python train.py --dataset="simulated fluorescence microscopy of cells" --image_size=64 --targets=["cells"] --num_classes=4 --embedding_dim=128 --isotropic=false --patch_size=[4, 4] --conv_stem=true --learning_rate=0.0098 --nesterov=true --adamw_lr_other_params=0.0013 --lr_schedule="cosine" --warmup_steps=130
Rows from block 9, named by matrix and row number. Rows with one number belong to one neuron. Each number is 128 + 32 x the weight over its row's rms, rounded and kept within 0 to 255. All counts start at 0. Numbers have three digits each. After the name is the row's rms in percent of the matrix's.
# fc1: MLP up (model.blocks.9.mlp.fc1.weight, 960x320), inputs 107-213
# fc2: MLP down (model.blocks.9.mlp.fc2.weight, 320x960, transposed), outputs 107-213
fc1.483 149:131134135114057133130105152176129126141149167110113042123128117126125151102122120140134165089143158149118132138110139096139103115156125148156162137106095111140181109108175087123137176128126118157098129117076121132140179114068156116110177041135146104098137134094143151130077113077129177130131132145131179111139153143141157
fc2.483 142:152183116156160112148131107169075087152137144156093132103082079130126202126141181136085085114131114143109052121107106111122157077120124142087096119112113115147161143172082188143119108133135101119135083151139142169142139169098098201107080118147111142130120158125145136149184164112106151069118206091114100143112157094088117
fc1.484 028:131162158119224125142125159171111082146123114159174095104125151113120088116152050105119113099120091129127140099133159137080132121123119105158127031122124163096095107121205135138107154126097158119109054150094123103096152122137126165146112040105120139108167133059140137141089111162090157061165148143119116145115146056121099
fc2.484 027:103112107143169081102149122160127133093129134092114153122066154058135132154081178198142110172081151150075150114176120127090135135161126133112143000106111105139165166117140117072106137140103107140130143109122137123129126061130129122129135085087120133136115127113118200180123107103187136135113145129121170115128169186105114
fc1.485 205:158142149167132107097134134168129153063139108218098080155199078107203135187081103086069106122096086057173146070143179130126119165193143157166141086122107081150133151150079139169149135115118131084064126152152122129143102132165133113150156137114161129186179144130123143131091039138117098113120087154174133131120132104162114
fc2.485 220:101107090216137133064160135151092102117147135109113118144147138137126188143124192146121100119103130111140152098136105154086157106086124135126101219206125130152116125186114081152118136113126137048112151100170114141140084127094142066126055148149143150130151151094136114115108178110096138141133112103115121136142078130125164
fc1.486 040:150145127132174110129113149155113097106116121117151146125067119145111124115144041108130136062146128133111144113126125105091138130089116043142137096129118134122083108122164123124133149118046134085120078123150141124077142145133108184162147056104136134148182106089115112129101120143049107089111170162112142134135136077118101
fc2.486 037:118097124140199111078137116209131156135129149110124170116100146094141076177097134218164142178108156123100113150145140103082125131137110094057124041118154106157111134113126072107123153105104112160143140120095099110139134108121110096078084066088124150116120120098086175125108135104202085075119140123150129162106157160041141
fc1.487 167:227114138162170084146116120165164129080141072117129115174117119154200147092132155075116116126125151143158126166143137104127195120140103163118126101140143163115154158143198059011139147081171153136132182151117136123143173100115144111104134133135126159103126113091120156111097131126138087075188166077134102084117090109124174
fc2.487 176:118081103114147153122122139100152127123150117136114114132153109092158159164119049154139113146173182116116186143101146172141131089086123133126096042117135120075078141098151219083116174122188098129174141070148120137160108101160118069115132115081111148116134121092130149109111123158107119145133134128107126115124036132165106
fc1.488 025:069156105162178123096119126082141140159149133088129124154131124141086077138131055113091135067146131166149142126132132099111156090094110131115135197164090122118165194102096176135126129135137120088114115133122154145110081139129112135080073171137110160131085122105139109131156141130075121143091143117102128096135164106068157
fc2.488 023:156210155107143137109165117121067118148130127238115156148143121147096000079094174149124128143134135107122145136133136174128129075085104132121121232093120120150133106135135120101094093108178120130147119069098100097144160127071131202137203119145129119168093121101119155120105153089114108120122160101180077116101132134173113
fc1.489 027:169140116098134147103104145182126163101105131194105122100097105126128124098160078118113122107098156101127176136123142112096077087144147125114107168101110144114130128108107166138144115154236122062117086085092113104111065102163167183066242119120124155096110129111146085131112161168076135097101140116123140127143140111147141
fc2.489 026:152159167132101125097126110149130145117145125123116145117186152082159062121121114154111120085104112135102105091158144158108123152145103078113145157132125123114121126134096095133137174105157135116122101124106134109138174081161115113194055121116088095169121133170101138164156126099202158075069144104140120093135154170136144
fc1.490 123:153089125131098145141154134164108094110129176104117147142118102091140126188165098145157117076129119109156140183130111155127137168166148158117132125188144113133073098096153129068125135121063137118178091113077176125089182168122143111126092149131098161137144148141119093133060110228191185150108133136126112114132100152109132
fc2.490 126:014100132137107098167095149105164154109097108167112151142125080059129066133140079193132150100192096137107132129176133128111140103174140124114087164084092139114147148103156096067161160140101108160178098147064119131162098171127155161160151152124106095126093112124150130125125083074128133096136071164188153144139148137090174
fc1.491 020:153148142117161098110165136200092121144128125163116146128113130110100111079169101120143116077112080092113122096087153123085157155161151089166124180074119145140128113108093103151105142156173159149124079072142139106098097122193192195131160139127116192136144165087125087149092158168078149102131153121106097154160149121141119
fc2.491 019:204142139128127110085137090091163101090133117158081126167050152050145113128124219179169148113126187141117123130138122155125138121143105088099142184161112120105120095083113104115151153120188082165126132152088135090140166071195123073132115164075144088164151106134141183139120157082165133078100143076157080119119108134159139
fc1.492 017:133131094121043170096071112055181146166143133066129132151157118131174112172103101125128120174171169126096154134134121081102120166131173183115106239141133103088150154118123168133144110123166091151144130145074138155169148125132136087086148180125121112146139117184159124101092145081113099142121045114187182095124139173077150
fc2.492 019:139135164118084103158142133123094160095138125177157105077172115204139067068127102086064118139132058116135139120154120139151156106116126168156113255120137105127130100163135163094111125152090157134159117130137126187127133193085153184146115127152093141152137133123101092163158132170145142124189093167112116121128143114101155
fc1.493 031:148158128112181154150096148223090109128123115110154191134162108166115160090131106118175118157094107089111094094090182162057154152124169115107118134107117166087146097141127128131075121194194176063104133103105147123099112168128174187106208137141128136134080109117136127159037193151149126099063193118132133126140151118143111
fc2.493 033:138099166118159110106139109147135160127132069139096111133117163090140142198162134180125141144142112160113107162115105199089155130108155079147144168112130060102112167131167084164119152089205151154101140174072103115200143103138106124172055114090146158140058093130148152113174127123135114132107108088101074121157128110107118
fc1.494 076:126126159097211071095156160099137136135120134215117126108167145131136100136179104097157129074088161103140131111118125088202186156106137153136124148149126053148134150076108153192152129154169083129138139154172140119132080158125111076123133127114089163158157138042094105109111122060162180131112174125134104145104125141160136
fc2.494 072:147145135172119122121126114057092088072092119117145173127057133114100090084145180154124104129101138175127115148057083087143137045105049120092133170113148143108159082070122221172170135111145141139091145131104128115097164100084150196094125149063076136142115110110083143145109145143097159093085093112122146114114112067169097
fc1.495 082:154134106125141112154125098120134181145107147128130181166152157178159122098148118120108163150094159149124045058138092117153169174058108075117125185147090163089195154123045098120103110180205148072109135116120136100134091136138142112099215112202098132146084146121087109147117162162116138175081125111172154092146167170083141
fc2.495 073:127169114100118139144123083118130106123111112181131119101102112064136111126158140157092089126141149172102140162161102154086174115139169105133159211146097111166109101123138138122126102120183133153106187106042134098121119156142108113138116113157150149180038105112102202095175147135150093106128112113088023116134121097132111
fc1.496 064:174112140102107169091133107113124146124113149092151130143150141059217083180119086144126127155137136165100129128094081145160115136149133158142099100094157137105061120067095149135150110104087126060136098154101105128146195157128084125126163155129143092147141115190159119067136151150168132125133128126152141094084154105143121
fc2.496 064:122103196098136131097114098173112097078140136085130093114147096070153105132178129122090131130136072097133100143146169122174133116189075156137141082151116086140149159150101121140149180151169103207079123162156126087126093139063143118138093130131098120133181156130125118152125151150149096089177102151127117129144170170050151
fc1.497 025:130132144101136064135162100091118081153141101145079170114127174085109161119140151142118138108106097099141096156141109106196156141141109064184114188131138102176150153158062092162107147148145145127163120134193147093096098156132147083168119176141122177166107151112128113134161110077097151153124129162127058179127120179145138
fc2.497 025:173151126123109153130121115078144062134121138174125128142072103129143135108158172062150137127174165116146128130115106122198130122100094133100105245194138147115118067098100165152148091164187120160128158142094136125085137153156076094105187150117158124143177120123133124114112138100117136121109138102153133129109104068116113
fc1.498 033:158141128161164132121134146214104112112119130166136152117085120098134121092129137125132163149130103186083081148114123147115151193124149093134109045067088133154108069086165133087126140130115154098107113139119116108092120114129123156141170059156140101148133134125146122093163147136158145102148131138133151112132110085144145
fc2.498 033:109093133128146073134134161142173115103120112024138131156057161025128202115106156151123098133109180118147133109103142085120132101177129102131154006128116132108100160123141171088107172114088077134090113097110166137148129093161130089160103082077154109094073141116133181105118119124146091094177144133125135125126150159095142
fc1.499 032:120153086177107098109110117124158047157140165135147130122077209100185122138143132092096192200150150096107081140108094106102126211191115157151146128143111104107124101089097055140135171116116129113105099132111146107105142157130137098153108120160130103138084145125131107105118140099207123165155125141155139156131155114106094
fc2.499 037:113108145118119113118090099087164090081108154069132092127106106058108205085150180085100075154117145116126150116063142094161156097170116188134149132147099080111144101214151160083115112155142131165095157119097146161150084143149130150127126146096137134131113123107153173108162083088077066112186155131128128139107120130040144
fc1.500 054:135139053167192179188127193104126130098139114158095092096123144198141134111132127121095104135140156170150139102138158059077162140138037168118153160127170142107136144114107183090132117092095117121133146142115135130138104184119111148107143075121134123133109066049150102165130137080116067121043112108154147131120119106087095
fc2.500 055:141099099093175136146118139175135156164135165228172126113111089182061082176115091149140152161119116173100106182146140107076156113119139071112134170106117114143111115153142061108159138113168135051210118148133118123155102125151130161167211088155161073135072128108122190096205107114151097143097148139094091116142166134144082
fc1.501 023:066142124150157116106098132120156141151139141045117142174167110121104087103125107150075158085163110117131151108118143082136138081097114163118124253132100109133166182131103166143178101131138134129108118141118128139097129149112122119078071164185119142145067121124126145143155144145109113140099140136105128129146191123079181
fc2.501 021:119175130132113124141175135100062116134128090255148083154113130130099003102118170113091096121136131146098152138120117142155147073135162107117140255102126128131157090114152151108128107106162140135131120099112151143142174148045136185146218137134119088165113116105114143129140144083069141160106140113147072114123103133230108
fc1.502 027:020156151118215099143148178086205104131125156114134150122143131125087068114159131126116141072175122177154105118123131125140125080118107196115122148118101115134100087153075148149156156126116103129115073158119122126074125141106114127162042165186147140119041089142101135147183132157129117154108135151078106144119149133126177
fc2.502 026:095112154116137123126178139156073116142132100163139130120056176116112036126107229133151125101123115095147127140109167137207124078145108125163082161103118158123176106154177191106143099139130173168159145062135120110107160108071143177114211158146158100135103135114129118091114157105042097145121161130185183091136102104202114
fc1.503 051:087090153114129108150163143119094105130155108138136132107141141124102152158161121116144141091127090106155105133129169148137155130191101098148131130100129147134133137158085162125066113185127155148172116128170192063105065073148115131113138143133139131153096138091131113133171098095139119106085187149118078144145114132153104
fc2.503 053:123096101133123125134119109046142101132102103173103120177116090154122144130105165151169160127068149139096102110085139099132157124076079146109140119130112069114141105073116130157116141140229063087092134160085105084149119118149119122054099253089129130119104091125132145078118116116118119137145113079122095145119112115184127
fc1.504 098:080141168141200130136097152114110098180111179107131073084082172087163068135141098114125137166092150108110114084068142143138140188083134127156135096121147138082089073125115155099128118090137108114129108119140132147106166181178156136158106096068136105135159105155154115107126149174069115129127162124130083136071123187075153
fc2.504 098:114172157125185124131143188153168113126100170060148163103098133136155106202116099158101129142098189106145147101167151134108086094162131131076132076164092189155193118111098102085131165143156124224141107126164104128105078150117067105114171065164100133122176137128089174119062149119158107173129139197139142130144124094103147
fc1.505 191:111091106083151219138130043141106131160125137126133134157149120095115128091163145165127155184158057153140138156115135134102172157056106088108130161142141146150097185129172107175114147141130105110122113180090110108138093162103171128158087161104126098133136114089115142113127141118159136121115158173113095223151127106158138
fc2.505 208:158156131105108149122137106155159122123124124213125117137107145117157172192166063061076117133136157092107142118118180160140144195115124144135109169105122119138133146105096122124143098141255163082108124139113146155137136098122051123143091139145087160160155189096137117095109129140182163190138132106122106165162183157153136
fc1.506 161:133181166106190115116083125160122128119158127073151140122097106129127189143179133098179149127127068158129130187120093108156132106112162100135108096136148159130136168117174143082170105086146140115141108153159102140161103127136123183094144068101099114103091119069152116118120132095194113159217072120159169163100144150122083
fc2.506 171:125146119134117141159127084137147068130115090134101130076170132087150129114167180108123179114116123126087130115091105091107105123168111105154127063122110120155123120117153144101152108155105091192143148068099108104133137174168183145114186148076126144126124131112123154158151077133159137100135104074113106130104145095062107
fc1.507 023:177140116139133168108146087133093143132127112142099158117114125073180177089100162115143131238125152129150066133168116121150167201085101072139139099103144076117136110121162097156075141069089143071139139129115102133135114161112110161164148109089123098162176130175143156139125144146164181119148106129157155156098116117115053
fc2.507 021:135113169112145157103101080191106163119112173085142132102090102036179227122214046074133139132146187136164125089103155146178095139139062148097147115139184172141084148166137187154149117134103142168061126174111125149102112130158070065116078081139084139111168129112122163099125111114236103085158089151073128115139098088021132
fc1.508 049:134139151113146178102157165215174144107125144160124128145072102138175119122100088137152116160151151135132065149078112158070119171197135166138151115098073166116132085135145135105117138101124119154119099151136064096111122134133155181113116078151154129112124131162077144090135133174120103118198150147123132144182152106148090
fc2.508 049:103068106132111106122120153149139122066099121062150132135076195050120147077096157134171118119091119096115114119046136123146170136162205189076143092153121121089124139122160169157119146118121153191102106188149172151127152124141145105122058125114172079114126136111147126126115134113148076110190108099142135159124109130122114
fc1.509 030:072121126099183098148128176109197099123117134165086136142151121150065098115142141150083128090124153144132148149160129093187154063100097177112113163097100104146112117137094181129153166103125133115115127164138127086080092150060111087115118109193144116101045109093092126149196131129142107121098152147114114145088148123111163
fc2.509 028:067132111131110132146153136138057083126124099209129147096103159108090041158104173105163121110133105108137153116097171117162133123132156112152155186113132119155172076088160178143092069147136146137139152130106115103108188133062143169129209120143143123143063153133094115084128138104070125137125176131149111099171079131198123
fc1.510 068:130176131142233107129135119165152141148154083136127178132069098157148186104130122148146121167125136093152129171186141077172078105098117129113091088158112153140156097166195121136130125086122072072137105179061112091165105105066109049146109145117135131126141118073130165156126103108126084131125178137091124080121145196150106
fc2.510 068:109093149129161115169085142087127076160118127048135155123124133153104194197095001134152143124164156112124118127121070121148065168139111118089124078014113173124129099127172143102090126125099136167169120093117057171126101098138097129178113102183121122063053159132133144141128116098215133145119145133087163094170068104083119
fc1.511 081:154138100136101132110137059119124144097143104141133156132163174065118128116158162163085098165125140157105160167216064147140169149086104123129086156161164137149101196074120152090128121113090146084118115137114129112097196150100129118155133163116152106120147119120106095131070094141177178161143136102164129115140133085192095
fc2.511 084:135080157113179153089200117130085118079149123076130075149130085135112127147153131135084168144175101174137105132164101150128145154145025124174158155153132181121118131116142095128140148133132099083122134083217127099149068120123129170126122063089101060133124141112129128156200097151197100114111095148132156120120074107126119
fc1.512 037:101145147120128191126153152115161179138143098088184121135170125138142050118098130106134101080174063127142170137121138125107146112103116100135137177122178119131162145150177108165133103103075145179181114126125099126145136115113115080150049111132118125091139150144086171143126118172089139076142089125130099116157137085146155
fc2.512 039:148098158136165082107087154139114100109104101200119138158121147208127006090124096134160142165108129127124148161139131084152131114113090131140077113188064109107117157108139109102151168117122151098138095114147096157149075124117123195101122152150101135127122115128168161129129095141116139159128077094063200155127151166172127
fc1.513 161:140115067133140184156118115206177104111122096145141165150158137205155132033060137104142152157116116150104079111154130105113148127102130165095155139143141180132089158135189086143078155109150134136169154178140137095160065144104161112142084133114158154120149124047115149144083133125106114121064106110163128142092148124107114
fc2.513 171:093128134121172133088122069117161110154156091147097118097157085107135176193123068137127138157120156123116120166100108128083062084058154107084107137144129103106136122110155133134109099174112159081148125076126094178191092090143081063151064173122118168175081113157113096101150133129188119107074150068114071081165043130132176
fc1.514 066:112130146137123170096110112147109094131137101116139176118205140068143106133163174097117130097168153172129143141152125103135099201078144174103091174126108150115163184115130146132142133114115102109115140168122114186148135117128138149111126067133075071119122106177146097100111162108098098097146089132072145135106214072074116
fc2.514 070:159153130115164068147088094166090159096128130141174095066079105144103069114143159176081097143122107123101094168119110149162100025129154159108106178148126134133108059125117168146143125134119098094127111125147180129164154213086164124130153067124106164133134166103123139126122127197177133128163127156158123128132104140095129
fc1.515 024:116120108142184134117145102096160082129132109091124111147107186143122059116121147133088174094140100157161143132168110123153127072147110118101152075167175103158092119144131107172140117110014093075155131175139136134140091152080142062205069144135152135139123065113146166148130119119118092197157146131104121113097165113115133
fc2.515 024:134116118122174151169178132125112089147131103121209123158093090126074103181130122163139139152138160142128156138165110085176139209131093128128125059092093174170194170158133122127137103159098141100171163069180088151109133130143121166124183158194126118125115126114142085153143113112148135127125100187117193111128130144127134
fc1.516 079:136132157087085175093145091187145170134139159151091145113123147128160148119105153095139122151162163083164068169112099156087121125136064104136152135132105087148122075117182141163139106079138115085164170092088115067126147198111133157110148132140128091164140113125150162165147072163141168111069173151155128122099158135150146
fc2.516 072:075159155108079102156103157181116151134106136078160142132138126079152167061128042104075114111156142091123159103081213087073152126122127107098153157083161137137091143179109131194119124128145108153109090163157102090120046131109123140163083169123070096110138105083134162127098125082194124166133150153160133095101103105172132
fc1.517 177:115143089118105119122176099161151107113156130142144138107111120157157086143152166104118171167093159116140110164085134139173178220167211106132127136145123107149140095199137007109122152170133131072154123141166055190176146119176077153034159119127129098154126174135133157137121070132155110163154094131139140148120205133081158
fc2.517 176:122129095114123152120141108134126108155149230176161146110162107038121116116115167091116093159150094167109124126096129152208121091125138185141131206160132109133119168139130130154127116150090145094156126208150106176095090085118133123127102141179150114142127126123107120126160150142113119092124112132130102151139166068050091
fc1.518 057:147161121130132125140113157151158122194119111176143192139062134147131165143163132079155158180154171125148109133113104124099121138101121074112107139137110139106135109164208060162114117101142121090172125113090103093108148102099138124112086155159114122128109083166119105089161184150127103145125139135089131154121153159076126
fc2.518 055:146109153139173091109082123127107099112105048050157105119107123130090173098170107127136171157113126116132117169095121122159097097113168123099095178147122063147185080142187123130105119114109150152124146201086112134129101131111118128141132120153152104118157160163150138130066106148127121140208159102103108103125144124000158
fc1.519 024:085107143129148120125087149124160126162121144113089141118129157135103113126142124120091152091138107107110171143146143076141165082116074131137106215196103105117153172139129193169167144107052141125118126147144148109069137200091107090132085144142132147143146113088166151144112172107123075136070131144117128131134140118056129
fc2.519 024:098164123153110111127154158144115143150132116228121130130094148162043102118094175124124096140128120175105173138100108113131173117120127083125157242121123122114168075113186117086127095126128105146146160093114141150144156122105159170153229108127122130139141134079114096132187130124089124119095166117149088122150090116190126
fc1.520 091:162119153154143116135163132101084142149113151107152107125120120216177103171122071150185133140118103099113101123106068129152136138184136137148143154130119147111151124120199095175096091077193126118109157071105116101117118123123103067119047129136100139161128118150128125128159094184097084148141189121124094122149125106119148
fc2.520 093:101145174124120128120093135094121094165091143082113170153150155143148145096056000101147105122096130111134120073087108121135126167210105114114170145103135105129100116134090091115105119149076128191142115150096109183094176087160150104142136134118140158111144105087142111155107143135213094130130214129155137112121071136103115
fc1.521 175:148122156119189098138151135087119156158110074139183143145109092158127140108076134118150126176123142112139061107130092131162124174122152148146141084102141128162098145193046116096110135150160143131166105086114062068153122170136123142116118085123159134100122128130112083120116032131115122166128213135080115110108102121226075
fc2.521 205:127078153147094153115136124125074154104150114138060134109130130072151120171105174147146131146084040081118140118105134135112093102100092186118103143152126113121131128091159119158131122100157126071131136124212104156120158167164065126119087091136165106143074130145116140087138136124139164134098143100183160110126077146143139
fc1.522 047:231136131111162151144130165196118102110104096147141177099080100089150137109156076130132128150107178204125097164102108135122137131164159113128115112093119167137109097090119133106150152132181121053124079146097117080112114114128138161134215060143118099061110123154143132090128142157103158070149129142114164146093106163112141
fc2.522 046:139079150116108097118101135161167115068123078071122144132113200056150129125145163149125124131089133115127123115142142099173116140209095089129120054129135107127104141115120180128108175146112153161141124163122145135135137112166120076137110046089110109128117155121122167137115117126167099102144147127116138130157152159084144
fc1.523 120:132135100131170117111091132183100075105108173094122180134086127132102106138182073171160144086106142180140124118116114150144142164124167150106137167076106131129099194121065089117121132105227147065131117152081132146117131091165146125122132051155141154115100108125115113103115154115116118112097062120133104149111103139131123
fc2.523 110:169118113147144194109141097145132120124133146169150158131090130070173063136126097117102116156133147129171115132137139105171088159133184072176147131135144161114078092082152079118131101150145114166132142114022173079125154065127135074163148070104153163153100133129088160104167150123191108057115117127155082128132147119042193
fc1.524 035:147146155105138081091154146184115108130147132102093143128078141110076132117140129135141134096132101085097121131118127131129118197117221097190110185100087170110127117130101160180112134116142133136155082087142151113139078087152186165091118143155150187111132153113138093116101144161081130124134127115105087152154130152127174
fc2.524 037:194145160138132125112126119088172087113128099183085152165052171077114108052114225180148120083156180150169121107151161155140108077167105098100135176145144150078140089088108138129148160114143098175152110119093142103120149135204109091157143174096158110140152119157138166130080161079152097090104180126182101144111107129144153
fc1.525 106:175128109131154152127141174161183153078141156146135113133103121148144122102108143095089098104157125135096105145080146111079156099110127138111088141151181107149155157049096085134127098063085102168108082132102178096103109155098151116095127150126160081112142084152130127135131127111166135109087091112172168118088122093106135
fc2.525 103:114159074182090110123124106093137188143123138138161126127122076205124079172133146109134168161115073122156058147137175156041151092130124082167122155115100193122140124145168179149130114127150107084185117122151067159144141164118161173132115118122106066089140168121158151104208125107081077133100189166090148161113098122165151
fc1.526 086:127130133085074193189111112171076161143111126159134098144152134038137122184114075056129140140123117146152115154120154134095174162136142123150136136060134182112160119160170147160135107108142128177104156164123126111119189135118137151178092102165138138107155151169119100070147155135152142120079157116175154134154122124133089
fc2.526 088:114114114126164100147118111202143144118124145092125101125024115119129169146068063140150144128112103137155136137083066125166144048106103140139151065146125142138065138077171122174133128138163114110112143147131116127108098123115120177156141093134135120100146163113116140119177152066128103122132136152082136144136194142147092
fc1.527 092:186089174144143154134129151118095182154115074247128150117164136136128140082158148097119138125158088116151068142107113128141142150103139102093061069101125098109120117135089137121158140139139127028110168126093105134076055116124083126120125182110125069134100126120102125123107149101175141069135127123156125112112122136113127
fc2.527 103:138067099155118104133146165119100144149107128066155090163092138062105104161117109163091112143157130188107147139145114096039135121117115072170120136146126155033111145149092136127123171124118155060107105159122143156132126133147187218166100156154155086097093150128140134099138106137090136165120120170087082137112096130191120
fc1.528 061:095123103100213091127130160128159120114092099155071166122176124148133150140153093125123128099104116133116116174125135119188088153138172107131120096138107125132113147139062148169122128161163107123148061105119119052135094140067128095135128084099107111160123166094093153125151124183178142130130164133096108149110106103113126
fc2.528 063:065100164165100142117119122097032077097105133106112146128083123138068067102208118144135110159138137110111141152132134128181125097122183083095125135129158135127118119085084176176136165143155094112092118148123165116074182140116117155097179129105151162111142137109089106147121156126098167120085112086115149129147116094156119
fc1.529 153:103145125161154163091099110114113146125136083120128128122079127066128108083128164117179133135097090094096169161043095145137120128204092138102138142135127156079120103178149154133147129133110130091153105070123072225141150142118115108108131095144113129122130140121163091158121124155070132151106123148110103102130081096085105
fc2.529 163:122150130141122119188138149110139143113139116127088127113197105104094086177144122137152106139110071138133123134103142118090089137138151139165139108133151088135099112135139099188101174140137093083152152147146146085144156083126060137154099103083135167133135107114102107102169141158189121126079082116097174116116169145142111
fc1.530 028:065126156137177130101123164116158181131136129083109154155156134128090065129145085147072135109188081137150114098110154115140141065088102160112142199148132092144131150146058170138168114108090091134130095164119122121109082142096100120116090178171127121117079102111127174149158110144136123121099120137129123120146138138129158
fc2.530 025:109112129164116111133203135133086135160129096215136079159131136157080000145108130120080145128132156142122130139139124114137126138136122090172159185085113174127187100105124142118130110130122167155167128081115098119125183157082159186128209165152126105139098144111108088120108149114094145175109144121122117120133072106255124
fc1.531 100:098143121141206127144159154087160141152142131064103152098110143099125110176079189104125122160134189178138115122118094144122093118162125108166153127105080098075132193121055061124146126124180099092168129099158106115156082130120140135077083108171146153079101118180088121128191127136133141145141116160146128163124139100197118
fc2.531 113:129110138076098163101099104056059095141146100150112116112150141081173070120138125139126160134122128099109068159083136115178079135094077199095096046179123104062114127147071096137105119157137154112151128125143059144091144092139122114127135138202147117156104128120117136084174141085142110111116115121123159133139213143123125
fc1.532 039:151110155174147172085146108148140164099122130143122162107125109093134194135107153139141108183161124170161071143115103148120147176128165090115124103122116086114138070106140125114100146073042133075123152123097088138126123147121101192098177101163132112119134120210117164148143150153168146105174103096120139160103138096161117
fc2.532 036:108107162098086120142146126148086164066105106071159074115137150004156192093172117127105126108115105108131129090098152110142157151181128124126153063165155134106053159206084136148173120147066137178066101136125183120131104123119133088121059125116132127140162117117127169118081145162149093122172103149117130148146154117078144
fc1.533 238:105128122124153099197128157146150157128121113181080142176118178180124195101127183154145125129138139150166138080124111144144152098061125037109121121126165114163124118121168139113136116113097131193132181113128135245186133140140186129123149115188108091125104080097150149067197146171121118113072184120122133134133101103152141
fc2.533 219:165139142133101153106127107092092158127131116113194156108138149119153181157184122141176145149136170058148152110125144133152135110116105131146133129128130129128122149174124160138088099118162159097090133140074131124132152138132144089136117165119146190147145147115112133103132111118159151187101058135143143102184112145114149
fc1.534 046:104128145074117114095108126108156150120138105095094134144102134133090114154120139138125097087154088101129145134137154066094114103161147196122116200134143094152114150146148191147149111164090077236165158142124151156128173089131104075149144145151129129167174088157138163133122131114104099124134047136103133131131146136158170
fc2.534 043:093110099145117128145159161155118136187128116158148122093122181218104080106121170088099147119126121096127139123154136086170126144115131132139069210091139130145165067150125176111152122146036179109172131090155127146159117174133143176119139160118074108137125109124098050141140116108146196134087104115114162101094164118190134
fc1.535 073:146171123125230114145097130104165171108103154199087155148145126133130104070147067118137129081109149136129134160136128118181093199114069129129135129137115094175135121145141150226119129102131088127112075136130153081117096121096080087127136101114074154116161124136127142153104172146129152124153149100081140126125132100103138
fc2.535 074:096156181182130140138139081148073107140106098093102179149074169093130024104153111174102125164127112118102164150132107142138129077129151066150169144132126148107161157125085188145141141129095117108140157099172159122090117114117090208130156104099129117131085098114058113177063141158096173063081138043179119117133132107136130
fc1.536 109:188119128129110152164090137137061173153100139156080100143163146075139151113115150121089138107121111126115101138161152176109144162156199136141131154143174087136085184116154164156135126155095126057118130147158112156164101141139128129138174176092087133160190170123141140108039169103195151125118115123137164090148146129114114
fc2.536 110:149150174128153115052111117160128107097134119144134107166123077114083113098122146186129134159087108144153132126154113148154166085066105142076127170101177130088161175098093133184142152118124117174137127092104107140079133089135127121155105156168131160101098160139173097089167121190150153078075092131090132109122126125075122
fc1.537 079:092166142096131128102109061117109112147124096146115177115148157096171115119126208166083150197128149077110153156219133107140156180074075123155134157151133053115199119134110103168103170131170169104108093171160147123114127189101128089181139082151117109171180189096138151136104123109168178142144140147179154144093143179140124
fc2.537 074:104154134091166152131117034143134127147131152137106129080100132086159168194159092023123119122200139167143147146081132123163132128110106187107148202117115137147126080140143200128165088122116162170125149171105147142066110142098102133140148091150110139119155149154111133127176124117145194119139107086107156110121086059120089
fc1.538 176:189097174088151169121152129124146184130127063134065113129087094129149055180152141187149108212134138141128103165135107101148097171145051160141129134162133164126113117119112209125096129098158173076131138117138133098148129116160162143178144162177109074138097088079145125102122169150111089115161122154101133087117123148165097
fc2.538 174:100126112062109182107160157186155085100140093118142108147088110053151154094121017130166150137162173164146193136067103114120106140149167180105123144141113131132191115156076148073149121093158174189126138129149117138122117201097116150148153062103083107157107125145139114134081126133122112159106110146147152118112082145101155
fc1.539 124:093164114099130158159137141107049115108140108163106146115101206096118139094198150109105175165165117192143135138168183107138154191104154117145138096158147144155179141092093101107116119161157105157114127151135132115150066089167187173119123152099099112124157161122090113166160123093138105107103116061147138133130142138132110
fc2.539 123:160188156094114128151142115105164196111128043096180111158048171156145185093074162152116130125124164136122113104169168147138164089129156135163115150092118145087085160160178206139149169117181156130136130087106114176147144141182179096164129163123102096165117105117125164160077092141175102079131157137131118179122101118179182
fc1.540 190:160116108132165158141091120132103137170137155130133148154163175138159081181126059074143130138131084109135181089141150162175070141102141176116114080165060139095120161125121140150087146118104136032138171129072133138101117058199135145050104051140114116137156134157127113170141120148108112117105087166102127147102134125168094
fc2.540 167:112169122122207145149117139157121184117147082068128176091124149092167169079123168181139172118110100145125088085140110141132143103148098176065128132123094145125123124152131089092132089118126155115130129116154184141076136094180128067158186146172073127121111119106139107096092132143166116171138135115141168137118117125123149
fc1.541 046:168149163142137169084144048158113154118104142115121152144098095121186161137129140119162129183154160142141105108123083145124181171135106087132158124108091090103160098100190141184082145043118127057145145108099077076108145174104080180104145068126130112132125075187128161144167153150133136140117124126113154108105113082143143
fc2.541 044:122164157114087166115096117219095109128078144099172125074091152091179172110138047075099137132099141134129139107117190099123175144212129114102167085131172102155052134182130135183161106107072126175063122152113151123096093111123110100130097135115073103122146095096105151093084091146217113116131127149151152079123109103068166
fc1.542 035:101100147092124129128142118108158150086127146125134131125122156115107138144118155140102141106180095107140077104090145111129084056172151177113125116139126077150088108148055137133140123141123087171151120158122156118093093082112102069158098170179123102144090084152112194123187116094208091132134126145103101124124143142148151
fc2.542 032:076070108158088121125186158092133136166128128112176070151152114194090118171137144070098168119110122108123112126138128060141142185116176134123156119138113192131179097131141180157138114169131137136133133095131133095162156138127176163133188255142157095110102124097117060130116133162093117155128149199136142125100109130240118
fc1.543 027:158119137117066171069124107160106179117126094161165105128160122109150108127155081130114120097109117151116189112117150124103094068172140136122108121131144091110163103106151128147132120152127165106125067132092118144117125138166108141094202114076122104118157147168146127136101145108102140092117129127177150143106145044143117
fc2.543 026:105105154143117093107118087189095165075143126081138128101160132131150086138111127147129113129118059133113105134174142141108166195133148135112163091152135108119094167184090123150153159107107130104114121150147121123143162124115141164166079127127056142165141146151117132187184102150165115081145116132110151151139230202069151